config.yaml
model: "encoder-decoder image transcriber"
dataset: "analogue clock faces"
train_examples: 195000
image_size: 32
crop_scale_min: 1
horizontal_flip: false
translate: 0.12
tokenizer: "word"
vocab_size: 74
encoder_arch: "preact_resnet"
encoder_norm: "batchnorm"
encoder_activation: "relu"
encoder_drop_path: 0.05
encoder_depths: [2, 2, 3, 2]
encoder_kernel_size: 3
encoder_stem: "single"
encoder_avg_pool_shortcut: false
encoder_dropout: 0.1
encoder_widths: [64, 96, 144, 208]
fusion: "cross_attention"
label_smoothing: 0.1
decoder_width: 320
decoder_layers: 8
decoder_norm: "layernorm"
decoder_norm_position: "pre"
decoder_activation: "gelu"
decoder_mlp_ratio: 4
decoder_head_dim: 48
decoder_fused_qkv: true
decoder_bias: "all"
decoder_qk_norm: false
decoder_layer_scale_init: 0.01
decoder_parallel_block: false
decoder_inner_norm: false
decoder_drop_path: 0.1
decoder_positions: "rope"
decoder_cross_attention_every: 2
decoder_tie_embeddings: false
init: "torch_default"
residual_init: "none"
optimizer: "muon"
muon_scale: "spectral"
learning_rate: 0.0086
momentum: 0.9
nesterov: true
orthogonalizer: "polar_express"
adamw_lr_other_params: 0.0011
max_grad_norm: 1.0
max_steps: 6000
batch_size: 256
epochs: 7.9
lr_schedule: "wsd"
decay_fraction: 0.2
final_lr_fraction: 0.1
warmup_steps: 600
weight_decay: 0.2
adamw_weight_decay_other_params: 0.01
Rows from block 2 of the image encoder of a small encoder-decoder image transcriber, named by matrix and row number. Rows with one number belong to one channel. Each number is 500 + 50 x the weight over its row's rms, rounded and kept within 0 to 999. All counts start at 0. Numbers have three digits each.
After each channel's rows are labels from the 100 images, of 14848, where the channel reaches its highest value: "colour at peak" is the nearest of a few named colours to the mean colour under the peak; "peak on" is the class under the peak. Only what is clearly more common there than usual is listed. The data: analogue clock faces.
# convs0: first 3x3 conv, stride 2 (encoder.blocks.2.convs.0.weight, 96x64x3x3, each kernel summed), inputs 0-63
# convs1: second 3x3 conv (encoder.blocks.2.convs.1.weight, 96x96x3x3, transposed, each kernel summed), outputs 0-95

convs0.22:579521486490468442434481477392427571437507491464622524558467513432493584481446486527522418485508515444554525479484487421513562547520470474586509536565495529568529476442521469465421585471579565
convs1.22:519407481531503561456477426352473364423434539476502562545476499493396537547453550544529524537477525411525468487546513476506436498539520485470516510503522588390481448529493431527615547464439531456521468538484493472465449396517459458551497462523423473470547437509501559457513432457445560482
colour at peak: white
peak on: face

convs0.84:446408508451544532558395500450410510565501535521464490497500454478320595427486570530499558526474475478532462501522508558469580447447542467575528506435467494502502530508441511502435509555544460
convs1.84:444497476516527493469565457510496504430424469476463487459537530485531477465581543424463528535505452544489494435518403376507453503476590517443433530398450633476481500400429457475576452539448420505604496532480510518527402547541519448539497502553498426452496467512546513538479494500460546630
colour at peak: black; white
peak on: face

convs0.27:531439526509586471407491509451594488578550474571464487418494519451512479532508507521460484423528531435525436504530511595495524478548552485568559531457496598462494572651450466512474499523498405
convs1.27:554439468500561508495560470448541478516561485483473491429478566442526507503571501577568492527409542523468525510454395521475490462448434538545496570445605508497467491380401478479487444507409449592517479480469544482462550455423526493495529492476602455477469605467619476499451608476501557493
colour at peak: black
peak on: face

convs0.28:498551501521574415452428603455470453518585501536530508445470474411465418475549470459512530500462521496587524547570473373410540528450472463586533484542503495538490514420510573495448542529491575
convs1.28:443493400594492578431484460354478442482450472479478469355484515541448508533506508461441480398500487505487476520549489510531486472478500469515445487402516543429457439540551374444528472414472515554496499566584511452561554595455502474453450455486459504477465470533497528446455474426423509509
colour at peak: white; black
peak on: face

convs0.11:543479565505428464426589518601498457494483521597448495558581497519526424485541526502477555507489493509485507454511466378511400600488414514481471463507517450467502559507578542466460512621558521
convs1.11:451495405510454514478499485533467540528521462467562473487466449466461423440458513479497482485516466574444473509498467517499523423492456528455471424517472487469449481574534473344487486528453562375436474430441507359499535510475435445410455438477543420451497477560485412506442420520441396483
colour at peak: black; white
peak on: face

convs0.52:525506598452508473519534546628475549459413489552502559461573497459520442456487446487475492509477481487424466441505561406483465512452497548526480503542543492583447599529448539507486553655470545
convs1.52:410510469534448462494465478515459502514509426519463479495470392397444441414424458435488473568437507541456473568502492535474454451479472556526538444477507437458406497497438486452433542486433462417429490454429555465471505556513363423416455494410451469533532484509480476439443427500423476538
colour at peak: black; white
peak on: face

convs0.18:538458522473556575482467468476554605427504525501512469475557474453433533493459500544509522501534548433510497548485556474560480459488553459418438469517565620579511520445511478573433514608366471
convs1.18:497427504474488383424432444480558431535522580418508514463518460391559448479452510453552438501500546404507514480503413607501540447469446495543484449486545550545449529476422459491429449503493445394525456521374509493390587532520478486509515503509435510521488446497444464510433489540455438504
colour at peak: black; white
peak on: face

convs0.83:487494527503460496395585549533506463505485450446517489500510544479650624461517570540499467437473503443498496466482536449541481492484389606446459519508464492576488452519520449477527549467627509
convs1.83:467587459435490430483512559538436520478539537482465476562538436475434502512427498472505567451479434433479452509476477452448519544441481461502528508457645488409476452460522540386587505468446520459493571506436440523426480479617513504479488498628471524578447499406465515454444508484510539411
colour at peak: white
peak on: face

convs0.55:516441560497481557439496501488582580542490529376545485426402548434452514455541466492498502482542467438449472495552453512489541446596470481485452464478514492631578550544481463496516602467578487
convs1.55:468423455493449526415557467516572507550511554502462480508605438560579486515421473431502483537538374499484503518473452453494407456460433394527478454524599583489437519474518444415500573548450472503528501445429534466442521520521501508454587539533577537458556371489475540511467532501457551522
colour at peak: white
peak on: face

convs0.42:656559561513397478434522553494540516449465534517511508528564601421438517477389519537469484486443481444468479517459464547463490543461470475509456494506501527584536583474500522474546485629538483
convs1.42:467402457508447440470513443464427439485434448475511527572590420413496413394509521529482465496556447534470458467536485500455521441475564524494426517449457530545449484488422378449519492503492438392474465482417486392495514458493533463514473458443442444486555418545442499472420442502428487500
colour at peak: white
peak on: face

convs0.3:576505588453514521525549494542512387505587523474516481546570453465483442545619539488450477572516529523529461488451575447535491474521480456420497512576472544589530505489490479361506589509441465
convs1.3:518532488463573468583487534571457553485554483576453448455478436530473548469498485453526494394482380547549449562371448508455480424420507443555488474509544495414500596449542449503479571598465537524566457446573497465573549475527446441451509588490496542446492531529467464427527520493433508476
colour at peak: white
peak on: face

convs0.5:524434597476436535488559481567495375578505547443448570625484496474518511442561555491515559443471486555495492442555473461578413476538465527490506434463487420562525484511504502516457468528589552
convs1.5:432386481382439481402459513554496608488529507448475446525445428511539451477409470486456540500494429511506452498483510507489444517356475449516538451532478403512499530492544497520550518467386487526506515484486545376510436506473487544494518575488481595476535552479544521441487415566425478437
colour at peak: white
peak on: face

convs0.21:528490540541549404554539500459438438512543490571503527527490540491561446552482520527485614523514484467461539540471561429497546447529476490564495546502503677515506462498395500423441480444403518
convs1.21:525497556468502555578483555463549569514426519489434458528457521579475488502540505520479507511432532499480532492487639438459494580450410541442434540504508455558507555576539516473384430536553463553432570510514537461492453559465431529392478431505525589503455561415570460515453509569522427453
colour at peak: white
peak on: face